From a checkpoint of a small masked spectrogram model: 11200 steps.
Rows from block 4 of the encoder of a small masked spectrogram model, named by matrix and row number. Rows with one number belong to one neuron. Each number is 128 + 24 x the weight over its row's rms, rounded and kept within 0 to 255. All counts start at 0. Numbers have three digits each.
After each neuron's rows are labels from the 100 clips, of 14848, where the neuron reaches its highest value: "responds to" is what is common among them. Only what is clearly more common there than usual is listed. The data: struck, bounced, scraped and rolled objects made by modal synthesis. In brackets: how many of the 100.
# fc1: MLP up (encoder.blocks.4.mlp.fc1.weight, 640x160), inputs 0-159
# fc2: MLP down (encoder.blocks.4.mlp.fc2.weight, 160x640, transposed), outputs 0-159

fc1.427:115119177122160082144160147141089103126131129160112091096122108158089085120133134132133124133120056150133147130123111153101101132103129091093182122147126127122125168137136121132121117167149141145172158099114171205136157128134142141086143121128110120095155125139157145115119152136155161193129154107124168093106135113093127103131131140141127141148145116134123156162121152124153166131143112122132082114124133164145102167096129132114160141110093165143141153116101116111163151131121124
fc2.427:153108076138091142104118146134161146138106129152153137162098128114124179179147109097127115131162131107093099075124125147095160158095125130138080142147137070102149127132108128147109104117113109081121105130159070113117135100154147157114112135150143168138103112133124116125114167120124146124137140103107081108106110133148096146154119131112151117097076085111111091093126132139175112136100125155110124121134142148129130153187111106115121142163146127118143102178140167131120108104147143
responds to: hard striker (81); bouncing (51)

fc1.430:131149165113112110083104112127108134131161089129153123114152083103119108107166129094105086127180134093102132117149160089118102154102139093113096136156113138169092127155131154123118126115151138128121111141077159079148178097138147161087133162163129120109112075124104100101114114132136152137087134101145104108112126142127097111133129104160128152113144125149133141108146099147046136127132109135104129139190168101098122142101138156158126120109113114092125135140129115122150134148137141
fc2.430:135132117165100137140129143120121149123149100114149119120087138100142106102134124123134074105118087112109172135194095121120093108143114141131128092101143151137138135093088130133116163157120136079115144159094138144136140141133140097110120136143160116106106112131108108134120167084139164088134171074120107109126138129105103116140138114129121129065130129084069081159110164121099124127132095145130142085142111109159105108109142182106101141140094128163141087134111167120103131105109130
responds to: repeated hits (77); rubber-like damping (55)

fc1.194:131139098126176147098082146158115090074138138104115127125124111160106116137157113125126136132116148127127160091122107129142157157072148131143150128177137116113156199161089144137138104127140097091138109134125134104120131167166127093108112120172123127146152192116115129136109157128127109092126110145119146148134125134111105102175179175147123150108093160115132117123090119102160143115157144132132126144120128135131103113113122142138181129122126102160125103157164114115207115129115128
fc2.194:167115133141116121199134135106157118128073113115144143130148125078112136129115129120127078122093147143111122103118092105097100111115108086125115138131164127113128133114150120135147142101140126140151182113176081142157140104101177124184136136120139189127136090108127088150150149155139158130116165128092134131133123186165136135127102136064129136127133080152131150141131150125136117126178140124161129136132158121113083132093106149115115119139121141116142146116122135158116082092164129
responds to: hard striker (92); clamped rod (71)

fc1.177:118132113135083137128168111139130160118123172166122134141114192159123153100131133176113109096137170114137115112182106134161104191095100132178125136139158132113156150075096144155147152144127147146148150159103170118107098119109114142104125153107120109154112152142115159136159124141137134151114121141109098115108129141132096147127158141142166120145123141149128145133172089114147128050147091154118163099155168109125144121115141125103112127081127148156124126137155125175124150139126125
fc2.177:122118124071125116112101142132103115114195113107129109086133144094128095114148164103146119140159094125119139135122130099154145102147121137101094113128130103118111135112164093064095130073118114137115091143177115126112146097140091144114099139125124113128151096189115141132113148167143124067148143133131112095125132135103129131101104106135148114147156133133126151111137118128128170174120104131094145107162154134072109160124156139166135106155093131150142134081126143142088161109096133
responds to: one hit (70); rubber-like damping (50)

fc1.589:152175175141125144105101153132171117142147138099134111116103124109132138149141147101140134145166120103119135147150170189115154124120088106131104137107126140120101150100109142132142125093121129151088119162129101112115116091102155140125146171121135104144135148122094169109130160115126144101105051100101148114147137132120139151139173167114141118138131149135150116140104101148120154076122187105109134178128147128138090113086108137099123095104136182135103105133140129118105112187150111
fc2.589:122093120121144091092152093102177151125127146144089171107156177103100124149090139099128118118126102110142134129088182103092119143075157080114105128129131125118130104129125136079115109132147057146113150108129125141145131110119160136149126125131135124128119129121104152102087170092132102143157146153158106162151119112133126159135103126139126080109162090137119124101171135111158147131154143119123150147147126123117125101164135122150103130141075165155111077151150119079126111151118107
responds to: repeated hits (42)

fc1.500:137116162110093127146164123127158142117132174136104120123119089114130120121156129119126117125139108129111162099118140144125087112151169102159157100120085145097159158063132118121174125109131098118146156165088166161132089141118098139176100141108146140088159101155136107141113100133098110100132154137122094143114086129120137134137155102171103129138116125112134103112163153157129118106118101126145149149135150102128083159094139138079095101129097087150173154154179140108133152150116123
fc2.500:158142134141126147138110134154164121122159120108092155099131115134115141125120137132147111138095142086166131142176071104128155101138114118113147100128169117156107157134112155133128089103152101131171116128146111096083112152140163089096116110130157137142147085177092117160149146104121114141177106146134082160122153143136135120113123147127115158152111079140122091069088139158130149113112174103068137162127173114137136114135147122133161148100115132105119129121106147180134136119106109
responds to: steel-like damping (55); action: repeated hits (48); clipping (44); text has "clipped" (44)

fc1.555:128113199137121102140145191160157141182133130096126167137133151140116176131173146105108079121137147112142109117157153085121130137119138125142140168115119123108119123122113121132121140109135092082096140119093106125126120107097143156168107133089103110100121102211156153120137086160129152135155112080100137146159139178145139158145089127133095159112132132119122149127146116141149124126107133172111124133098132110138123120141155167148166143108108119111145123143113143147103107104092145
fc2.555:108143147115149158150125151119128137136112185105085123130141134115118166116147159199158139107131128113130138141119131127118143112123091128119127096110140119120127165111159184097150089120094180147134113118167124158107116088135150104090185129132104127096118114150083119147134120137102112108128178135118122125083140152138156103153116125098132140123126129143111146101123151132130123151151137112145161134141128105107135121149164110127114173154165110108168094103095106151176180081150077
responds to: steel-like damping (94); one hit (53)

fc1.272:100185141125086094132164062123133113117128134101138118083148144135135107135113100126133104119102089153126156128171120112135099147126201180111129119116094166145164113132137127132121086114104104129145102116112145078132116133133103105101119176132109114151106149111150106110103140143109101107125131116173126077113159114146151122115131118130135157129105165169129133186140135161121135154120153153102174116162118160102141102097106125140129137162129104151084126113143121102132161097156138
fc2.272:154090127135155114142126100107119165179127077119106111117119089161139113150175142129125109126160148120163117157162158120143104166135118164117124138132172110123151090072124141146124116146140114087122137146143146158134138130148136168103122139148142126152144122156120184183125135134129152155121112110095107137120118108090104155140113153157147105093116136150132107078131099095098184127089105123118070101108126106151117089095126114122109114133085102164104129105126157120144114162111153
responds to: hard striker (99); steel-like damping (44)

fc1.401:140121111121122142117155115106110142095167126143118169170114142127143142088125099122108113148133140119115140141129114167162150110129137121174176150114084123141105114105152161182129104102074134128135111158122155175137128127112157112154158130152146087136131143128136146183123158130094108100114148115105099163101114128159114150146159135134112122136101093170122110089106114100093167151178088113075123101140128148074122140124159159105139115089142130133100123139074144155133147150127106
fc2.401:116098141106152091162117164147135136150148125105135150134139131108163174126138131128126110156158120128081139118108089118175118175069109155134122129108161145121119113116128105110128113125098158149115146113134127140098142102150071125122099147146145132143066093142146143132123152152186169124113111157150106144101100100138118092166098095131146138152116111136134145146128084152126142197067120134135117075140110152148117100111127103132109144129158149147161128083108156150131149146150135
responds to: striker: soft (76); steel-like damping (36)

fc1.447:105138164137120131096171176144105136135093114118133102087121095121130149145131147145084170092150141132102140121175147139153087154163131168145138120130128119102130111121113155120161082101119157152122111072124128163135063126155131099114120112092121135124153136095108123108176135108136142125147113140091131093150122125127166083179113178127107174155113133149127098133115138130107173137144119113165093151072126146159167156140100114134124115134159110152139109137108136135138132104127158
fc2.447:158167115128163170102105136127165088091133102160118123124148147159168144138176126133118130154138113074113131153153104133142137103144121194129131121140108143111142132128131140158137140092146145119117132097115092166109145147147131109096149131095141134093119091118159155092131116116138102103108087091136090125132115102172120134101146110147105143108121123118104147153112134092152143112128106152137158105176118144167098178079189140110115129103163115129114157130116112101119186098112127
responds to: small (64); bouncing (62)

fc1.605:101117130126157073161125099134101128156158076130131096127101105145134099083136138107099115113151139117165133105122150087108102096135119098125136106119114164150121111130130093129120100093079133105109142150092086088139158134121111159119120091132112114080177125130119127153131106186124105126072115143105131104106135102133140088152108121087119102124133126119153128117106126139086088136174131141122120145094157121109115161115085142115133069129143134143161131122084097125135134168125091
fc2.605:118110110112103153092101118133205105128135139098131082117148144113127108148110116092112149130152134082140143142111103091112132141146105135125124134136148142122161151141088118083091129121124111123136146110150130151110121134143104156131121150156133153145195072126123117119142140115124156152103138124104132121138154129112167157153118152116144098091124135147067082136119136159147132088113117099166075120137087114104162139148161159131145088169111161076159096156158156123135123148113144
responds to: repeated hits (82); reverberation (68); text has "reverberant" (68)

fc1.211:148147127138114101154178101122089169132116134129149139111074083133120124145147121139131136123107154160155148093153122127143117120131104157134134154121143070148116126147137103107113176141112118141144145137081152134109096116124142127146091128096125172120144121126161174138150125122095111141123135104105136085142116127096130138081110150121152146138149126149119109156156108120105159116105135163101111128093157124084118093176166067114131072126084190117090156128103097122116124152153120
fc2.211:120159134136103138102142141128133125083119137134139121093123157154122131095104150094149105117122111098147158153144116176101121181118155155111117133096166130139099118133169134136117114113152143162094124129105138167150136117147125102119122105112129133141115117106179174105089165125124125149145154141087101149086142137106127130137062112138083169152109172164139086155135151131146139125094121111153095111139076139115162139134133160163128158122069133153130146109128102146108139071092118
responds to: bouncing (100); rubber-like damping (45)

fc1.507:145113132132111138170142092145174119144087111137156137099101094106112103112099083139129095127072104136152156156129093129104121153152138105091165118110113164135093104137168151161112128116130124137119136124133065136083091142091151139159124115138137145137140169076128123119144126111114145118147111080108092131158092125109092129162121193123125155106134132119146121167118105107126129108120085114116112147137129143104110128153168118124140111162096165096134146126114139104125061139112145
fc2.507:135146104163159096105083179127120121133131126111102113118133123163117097153162136115107080180155149139140116114144150118135127138151127121107073125136153123127150139173098164113140103111165145143138122097138104151160117138132092134095120076111120105052111125196101142141127127117117088118136141147115160120132126115113128136134135117148172124123114123153093082118132145129140163128144136114116111126128160118105114132127064125118130147141121109172162101101183115163126181156110157
responds to: hard striker (76); bar (31)

fc1.284:119137142160147153109116174144132123106170143099169112105126154160142106117103140150099159143135136114114157126142125184120122127171124125115144117136095114114078100126135155127139128153132097163140111106136117149117122137121150064094075143129141144117130094157117148117139136123143126121168128205171110144115100110143130134116114139125099117124139127138095153104105138098082127171138150166132113103159168095188111157133140124119120170098176119097122119091091129115086122147158147
fc2.284:118130151090135144139122105099139052122121150166123155149104130103088102147144135125107124130108140079114076159108142142115106154130093106164129138179138124124161143146084115096137108084105151114135130161120103120143069098140145142142155147141150100109141115135166155140104155137079163127133145141105119132178095134139130107129113138098145134136123120132149105157114111127146109151100113131140120112098085128110088116096187147107116108117103084155119172108131106134156126079112094
responds to: striker: soft (90); large (66); quiet level (65)

fc1.5:112069145098145113103167140168137092142089085154105126169118156126147133097153144166123113113134121151119150090159120144107137152168167124111120125089133100124116113087100118099145150133134121137139127129159126121123106120171150145169146149175107114112157092105085123133152133114119134093099161120109123084142154112155115144121103154140184127124157134138158129133140144159104138098104151097116140109130143057110139132142093100134092124155107158132154130094141152121115113146111191
fc2.5:131169102144112153122169123151140107128133155106165167097139108155125141117088137133136162135090100166169098087163174103151099155105108140121129121116138157144128100123172117178102097167082138117129095103120128126122134148094114105062128117105114084129126178099159135113151156107100118140106148109156098126149107116112123139092069122109089117106102135152153174123119118118121112163120107095124116129113121124142117130075116143129159145135150109122158132149163123105127146146149105
responds to: one hit (60); square plate (45)

fc1.10:126147101142103151156173138131082132091132153144119128137130152147150108083146142112151061167105148135107128129124107128124146109138135157124151136122106120120075112145167159140121137114121175157095166150087128149171099119160147108103123084163096110121124133132156139092095169121160106117100128084126116135111119142140102129124138130148138158090130107121184088121152084101104154173107185132123130116137110104118127142159120171125126114164137175128103121123099144124144104136099102
fc2.10:166159146161144108106106161146173126144127126158132113127201160077137152138113074137120128118136147109114159119095114135116122180128129128163094139102125126124095139153123116091106060127134208119151144134102123131060131125129091108131153118112114107131126123132135149127130131128130165133137150131184168139120125097139113084161107148153120146104169068162110143154153105125146134165137139124136102096137107128113140128125135142134119150148116156137158125143109160134122156102135154
responds to: steel-like damping (77); small (63); action: repeated hits (42)

fc1.608:101117084143140131121140122130140098158084116123082113149113127098109147059153141151086131135180117128133094120084101132135133123105122117105131121137096126165097130106154113118088092098132157122125089147109140137130122139105134166108138149140093147160102086123100171097127110109095180096104182139121126128100096120122109118192120137114152169167118116134119110131153123137123126110152123148176111167134129118087126076111142140081113122126090121159120128143124141151152112165115141
fc2.608:152121170111104122136095130118090157123178132106167144133166125146117085142151086114149140160130110109099141128171130128152144123160121121122153119139171109117074131105140117110147131141107135094085138119133124101183135114106135107100098145148133152117121124143156123172088163146111107121093129127111151152089086117127115159095157085109160100143155153110108149098127173104178176100125099169109137119139119143152129121152111112112121157138130130143111137116126088177104131167127172
responds to: repeated hits (64)

fc1.286:121120153128085125179162171153158124145133145120099123144085112134147132122142103117122117105160153137104092149064133146131146118147156121129110114115075132081139185112112094120121132083114118102130143097105132130152100159122114170116146131124126134079119096114108132134084098139102118100133157097136139100106158117110142136090134108102124158131194161109153122155136182113143133101111070170140135142083125121137090140136126138104097147121133105148095118108130108127148151163116145
fc2.286:118114097177128145164126136142093104158118134114120131128158103125108184130138208110196085163086094116138155139145093115142138141142123158130121134142125104150128131109119208153136143130130093149176127162125142137112114139144123120118157118145163147161164146145081117144157144115174152145163090140139143153145127113160136110156102128103121131103134138117104134091109124135131109150100178118112097119156144141127162125095130117169142096144115125120138154145141137145138130123116073
responds to: steel-like damping (81); clipping (48); text has "clipped" (48)

fc1.625:105153105128105125149096121162148135116170119121117155134147131114144152123130139108137134138074140107110171123107122123110135142161112123149120122105105149114135158098089117144106156134130143127121144149110175166114132115149119163150107139133073114146141110111116140125130161150104185139166136115139139090147080135137077128152119098089054140136132148172108106128080118114102117116142083153140122123117115094101178151080153121153097098160115144094135154118159113176097120155145157
fc2.625:130141147117167100148178163125135129129150103149121124139152146126167115124120150137104123128142120182132130167142126135112107126141147078117181088159080127111122142114127126120137144118149120103142136079168134140100134125161125132179150074135120130153130118105142145116125135157125096109120142144162127127187131153142128137112156146078133119127105122111111144197120159159137201140174110103155099134122114124113127114149120096155120159130111078081111134102130093140160156140102087
responds to: bouncing (71); wood-like damping (43)

fc1.426:148164113126132128126143150094140143138168147114117107126147205122125153131084140126143131116141144120123143153148092126161104112144116115144158142128131151108053142117139160131119172141137124119127155138112130161112109138101082130132149103131072122116121082109151144107126143127158101172074125117131168127088089144140108122096162170142129131139127072092155126122130112142103149159130186128148131117143131108123171171160137129129135087180096129133107109137131103081115122126103153
fc2.426:123177137146150149122124141140152181137141128143123145146084153098118175177135097138083127098125126135120119122090162124124095121128147133145119145128122123130164176118132130148120105127090143120112135144104173139137116147095169110168166063146148139127137129143087131154165147101169128089104106101112138115134131130116111110137143150166149120119180127123170148113132127133117111137092088132113155166130103095176158107130096161159103117123113108111061108140150138116118180129108109
responds to: repeated hits (84); membrane (42)

fc1.373:151121106125114135132116099111154150104152140152108119148112150123108129085122107168138123132086127112137153138147125163138120112139151118073152112144092133138154141119091131139113104124098108123133137148091122125074116163087135109157139148059126159092166114157109146118146165098127100181093130185153131117145108104122131127116104149126098167109081154144097121122116129178177181140148102153097132119139108145159142105077135159129116137115122143143094129110087134139118114108152167
fc2.373:123130129154111110124150121115130133107095162135166127065161133121121148141132143106159123151142128138112129137079120117152138132121104149170091120162147119113151114114131113141117104158151114161102176133145148157176135132162098112108139145142169104119116153130182133132071083147139117112101137069144161126116101123133098132123098116098186073139126110084137111129105121138108123111107169129137167139116112108133146155143134093159132084077118073141132142121120094164131156160128113
responds to: hard striker (96); membrane (39); material: steel (38)

fc1.314:115162206121129132121089097127093133128144133125110108118110152150127132138130160158134176124102165113104160118121138110099131123080154135091146153091127086133104099160132090081155133150121128137133089132123140109143103110135110095107120132134098154171100149124156118131095097201135135136109143142149122114108146103122109100075074085126139108142163101160142104111128099135133119155122117156153157105136168117119121109157136097136066114144146147162132092122140134155144104135126134
fc2.314:087151087118130137091103114154107124145129154145155175060134114140133124086103139079157078183164115091109109121098109148129167164081163165104165109161132117126136108132133126106127141111131111163073113142082099104140168151137150103131118130116133123124108079122144129090110114128173086124111126138155118152151118121087110134118134121131127153119109120119137136119153170117166110121078089142113149145128118149115139114104135143116108140095127141128121180133112121169116130110106143
responds to: striker: soft (77); bouncing (52); membrane (32)

fc1.510:130141119148112118161152163089054123122101132157136118100167123123113086091143108116178105119143136125127119111122131111133107117125138126122124142104163117144099099131168139137148134086127100112117124116130165138126111147102157098137148131101122132136066189105161130159127132141111121117098152125066064147087123093104131131146113130155093138156183139155143142145110097155143151124129088148114094132160130109117123136150073124111160129089122130108155120125137143121147101140085084
fc2.510:096123120125099111160170144137114111124120119147145116115143128098117144136120131181151084154151130163148122109085151119129151117122183151131163128112148119127144130190107141177128142122107116121132150132138154163089123144104138131145136132093145125131163160084115170110099152126098147133073107120117142109112135167191105095113174142134110164143120115172146138083102067151171110106144153139143145132173141152151110144159088149123109110158127157107126119128110139149117150151152121
responds to: striker: soft (85); size: large (66); mains hum (34)

fc1.251:133168152135147123147109100144136107122176128050139105135122096116105140169096087139099169135094150147116103105143124134147103130141126124072083186121145160087133108111118146132168139116132126143132174132114126139170116120106113146107140130110126128073157120117145161126143100121150135149142078130105107136135118138114119130136158127137151048131146161162142095126153153121111135168121190129142141163134137112168111115134143153105144115099137130146133075117116109093127131138150108
fc2.251:156136150129125094094166104111157146106135111155076163145178095133139147132153118139092115105140123151112143123108152100107100144162156088186119141201087109111085142136097131105097100100114103133089106129156154073141135137108156111115120104157104111130101130121103139151114171113110115134132130164144122157169108140136155132151106087112151175117128150115125158100148112128115111110093090113118122135119138157129136123124143153146133146138120107080133071129151145133131121177130136
responds to: one hit (96)

fc1.312:089172177152057113138129130137121128127109145096122107108109112126150134127136103129105105096145126081126088126105096103154135146080071146123103103144082071164140114102106148122127149118121107111147107141123126147121110126164137156149144147095166133165098144139161093149133122105111133126142141150132098121152138129147177157170153131127122142114187135149125149137139152119146145112184128125146108121132135111126096126134156158099092108157144088159118123157150164153158139153157162
fc2.312:110114102158137129141148134133107128137094100102115143123149135106103145122134150099145133114165153144134136157107129144126163140107090093108104127100126174122110089128125108150115117115119069147126153149184180142125116141133171171100110143116125124170151125107076143088162154127097139128143144148109121184118152136146117143124114119118119106139131118149139165118157116162156169169145156105126127130135172103085104127111126199099140131145150171174108175161120113138138133164163123
responds to: steel-like damping (76)

fc1.69:105136143159108111150164138105100104141151148124159121144108133163101106151147166118138111205115152143089143134140128109115139109134122126127107175118148163142113111110131129115138172142089143116103161122102159166121150156149141146092128124134167123153126128107107158118116100131124145092090154179145100159143111139107117146112097090123147078182145096137179129073159184115131133138109152124151097102135136121124167131148121097165149136131153159173123132157110129117129106107102134
fc2.69:113138107138104124109114130108113136135082126103115160126117134124145116105129107120118133125105120085132108133113122174175151115151103133087084114118113117126174156131119152100125106094132124145133154147151091091102137124127094137116159131138117159086117123161128128121148150128158085088184136141123161114131116118089152117132086134129140162123126161162128119163066125129099176143155119135163167153157079138067096121114117156152148158148123155139209097112146130145140127156127116
responds to: one hit (61); plastic-like damping (42)

fc1.119:133130122153055119128179163148154120100117151125137133147103111140107112121100115115086132089130164117111130091110137154107093120164121127127142104116112115100178184108104112125100171121130084119112139108088116151171043115113142145152141142157114115093119123120122131138142116129099122136099137112117112115108113100085155133135075110124094126160137149156136137139109109125169133091146112121155145142104139129151110090125140132104098095129121082158152084133148100128129132129088166
fc2.119:153109136149122131152117134095114145118123086132098144142146102116149135134121155117167103149077140128132125120102056177152140091108146126117160118124155126145119100109141140121120112143133072154136111128129091121071135111153116094152133138142162155116165129125094106155147167121133126124163079128175120152112140096098158137142097129124119127140100130077107087110141167090116137166114129101099114119135107157102139108131135107173141135129083076109137179116148170159131133149155118
responds to: steel-like damping (81); white noise (42)

fc1.587:126103135202130115129147156118107131132110124126156150138146122133125090106154153109138101125131116116135118128139137116119094134130105114145133171101131106130142138150108126136093109111118104071071126160091137136165155131122147119151083163102126166149100186110119109109134130160136156110144147073164103115158155139092145137145091116183146117138191124122134095139074159105140113128121095132131146146157130109162111106092165152110137138099118138118149121171116126133116076165111104
fc2.587:088118122166122161174161176148096125129132107145126117140153144122136134147097138178142099091128165120154139119132150152104141129131102154163132164129141103192173100104113137136139150142149136105139130079113150129129116171143095147171143125128122121129129124126107089107168147141127110098102092115122126111106134142139133160128113138156114085102164080113138135129142106142118139153107118127140110099073145130158132152121134153077149070137107162165071170117134141128129120176136153
responds to: muffled (low-pass) (45); membrane (43); mains hum (33)

fc1.298:120119127105113157115135160176151125133111124127145101152095150151124139139101147096115113110109119154123119104128150102121146119133105129193142090125130144113083107134114122092155125165161150124140150116126148118082121098125139070136138183113101138116150128146128087127153105132141123144165116130157099136124160172160078125180099127138153157121153094152168089117144128158188104161153105121152134168139105143182168123166158116100147143110149147151133163113092129141118121143134127
fc2.298:094122172112125110178091110119090106135118110157115167111122153136132120136139145122142122104178120132149164146142087137128135138175126121146091100118146134129141137106143111172116188119101129121123152180134151083131101088114118165124120152111173104150124157166093140093142130117140179146113083150111126153138077154126122190142094129118159131150107146145156143156140130084114113136103127136127120157117160154110146126155112157110160142140107108104103087118104094137125126156112097
responds to: small (84); one hit (48)

fc1.468:114099096095119169132127124104170093119126105138143150145105096136149097097133113130160105092127126082143133107138134109164140114133086177141153138138158117129114093113173113094145133164134124131125100126095088187129111113114114129098131099127144090111092114122172162105117148099115138124166115136130124182155090127101141114138126129158102157158169126137132108122164124130110107117118165163115128138124093123122178115134110107153125156128110163084164113122125148132162132147114047
fc2.468:138158111112115151149091107127132078102081113122147175104129146102151163125164135132139114155132155102100075102097067124123146135116127162123138171133143107107119108103136162089096151136108149132095146108116125139135111104099135144155112121143058165146117112080166156098148132192129157170136126132117131136198154138143140138118165171155083150150148140139124146135104098135128143123125119110100141123134143152159135131127116150111132112160130170151101136130110107148127121154107139
responds to: large (64); plastic-like damping (35)

fc1.191:163122101168092098138112128102086108111108109122147150129133110110110116131141170140166123149144150143124095175167155136138181091084131114131125131084128095100127143171162139111140160112099114168135080148111119130112091124136153129167140161137142109148125135107110125130135159104141090173133144144120133136105130140125089120175124086138105080126118121131142142125140095116121084135129132111140139129151141149179154092140166167100103144116128146211133084129131111129138114164134115
fc2.191:097140149159174130118120110117158172133152127140114110127100132172145123146122107103106174154120155072133135132093116120114126186123127144132121146191134098119143114117115129119129106164137126097145174111169144155105137135139125118133118157148118162098151067145163158134094091130179147102112144134134138105131107129121143134083130172132139152138133132126151125181104131129117175122148107119150147111156122122108113136100134077138125109176095112063133150143149170129157124091108112
responds to: one hit (46)

fc1.73:055108123151125120125079117142145167160161121104122135115117143144121154167069093105121106128136137095125115113135159147101094138127114130101130148126117165103086110166156101130168107111130119144117102153147081114115112165145148132103136137115095166160152153170109129124097123160184120162114104091159122158149146115116122073153094130123127091169147118152173132132153116104154142149134144127130160143114172111120122152162159131108143133158150152172115145153100117146135136125128131
fc2.73:128104122147116111122181133171104141085095131157126137118133115140116120078148158122155122145151148143097121138162129143109143123126147091114171100119139141162153105131113141121131132134135090113129144096111145124192111137119148072143079134166137108117081114154129107086086099162157108110102135136137123113098115097125101114060142105143103117103089133073107144098178130158130140119103166154084141106151128150130122118111100132144126120123151140151100116124096093144075132125112107
responds to: small (69); repeated hits (63)

fc1.493:127129149112141094155147148141126145151113096138088136117119119131111118141119135163141141141113116152099123204123139123125096149154115124159120113118116078090161135145123150138101093168123123096109137063141101188141114104095157091077130111142120132116136083146126109139182136103142128118160155103135128118146144118114149071135098150142109129115110116096099067135114092086120094109187149112127119122099130086173142157106102137111154122163141127122110109123113147125106116117133151
fc2.493:096132103104148149073115091119122086125151101123135157104117147126139157133157128138140078144176110091138117097105110159133103108149127130134152116096134199131135093125128129141124148089147135166109168164160098096141159088122109100095118169114148142117126132090152153105122133142158128101121101174157124138153105102138120146116140134180122110133178094072111123133110150130145116164122119132117176167118126119121094152147119093145117149136136112143141163117097110148111096148110092
responds to: muffled (low-pass) (49); scraping (45)

fc1.162:156101096142103158171082109110113132134141124146128140129063186118141147129119147166129156118091142122103132134133130152158161123149081111130136105131169103137131144107134142153172135134127127165146120172094096127088071144093132105166105103113140159127115084097075175119153157158142108155133111130119131131107143111133117114138158135100111130150120138174115141154149123147112142149111154116148142086148125121114187128098144099143113155133160095142114118106118131108108179125098103
fc2.162:101122129106168116096150150128154124159115119102161120135138104130120163128115118131137143187153152103137149088153102132080124097095160122125105096161117107166150138158144180091127110117098158121117156130179147122143165109134116156115186161119113131117143145154143065134127121123108160127127092132108102170078130159140149168144107108134165137118140155121096111160141113088157095123112103135130118163113091153123081122154115145144120130152087124104145160142116144134124123137167154
responds to: scraping (44); one hit (41)

fc1.331:146144169165147174136098169135118128122091174106125145087132145130112148146136107158125149110108109140162104146149107154102104147142134172111150094159114120134153092126123137104156126107116184098127127103175145136147139110127141116142145148120147123090135140131158144102149156101101135113145120117102105155153167088089130137141143136064137166137115146164134101137124080159118132109112157103151170188114127113084079153104119120148147128089100122117136172123121096101152135105133136
fc2.331:088106102087134110107145110151154138140142083155120142134129152154186149136103087099135099139149078096117125125102113153165123171124120094144084153157094108102111131118140121143102103132128096151127152135105115116110139119158101103114112114141093179117111137115142143154103141151150106099166138128141115104118089126120156120143112122151126130143126112128140113147091155098140122113138121129101151104182119130163144067175114143095116186159133117129127114153170181150154105146089098
responds to: scraping (52); rolling (48); rubber-like damping (41)

fc1.539:120122129113124117133127119146121110109147153118144131123112165190097110129102132137145134091124126140108150136131148116131147147123119139131137144101089149139122149101094139140130110162128112153150144110118120102108087112132082069117160132128138144070142139115143127158169157150135128154126100146138134133170094161159149133155131164095097077102179084160065153161129161108121136135125133131108147155093124158126131121125143100136133123103173148121167154127066106071120115067150139
fc2.539:129123186144074161098131084087096137142140157126160118163114140172162095144100103117124099149163106127150126122177130110135135157127122120118156110131179138120122135112100131141133174138096126117139163109133152135187119125152172121128138143134164068114147131131134123184109153125148152156117121136119185175152123102129081129148129105103150136119143142123106111140082129136119109117113125090118122121133099169140082126132115151090148164142116130126119175110136101145126108087149131
responds to: striker: soft (79); one hit (50)

fc1.348:128112134154088123133121129124118092135160109085124149123100121128152126107144168144113142117174127110143129131103174123111117167161159119092120130107092095151111119096104147126119097106122133121146118135139148165140134083107131125115127197120114124103094114113137104124103201111091111104106131178102117149111083139140094151183135104110108108140165145133109149094072113157097140149124142102139140114104132139138155129162139093099128136077166130164173124114127108106112092142156121
fc2.348:122165134139122117131150161120133133118112130141117159125137130139107078144104098117108110157142152163112084111201073159164099112089109161181116125131143117130091163143149147136167143128118118142131109081114124122073108150117136110147185075122157115120121155100115138110150150072161130159094148163123158126133126159138124100123107114128157091119121163114151134141153107137119119139094130121129156151147130118126091101116140143143155116155103129145112137146154107153124155053121121
responds to: striker: soft (96); membrane (30)

fc1.594:101138124145074105117124137142172112136143184126098154099089143126140109130149141132104165163121108136126143092089118146106150130132155103122137093091120117162120134127170147116116126095132154136155169147122180123112105116132159131108149143144105101145097120118135131071162171182119101157119085149115114133097099142145169124117135127106113168074162118148120153148133147159113114124110166126112125135111118142171129125150178127135138129113115155101154153108083128125119079117188120
fc2.594:126171082124142149114163156118122085123144119117098118144123150144119131132102128099149104144116120110123127120124129148104134160096125089131131138116158106166101099079130156177085079113117119107088119160113140130133076109098132146118160161163167136137162141073087152134117130149125106112118154122116130113116169100172094129148132133119145103119138138160158108068115144165137159132144128153130120071094146145156140143112109163101143121124108109102146115170157137074115120091131110
responds to: striker: soft (95); steel-like damping (57); shape: clamped rod (35)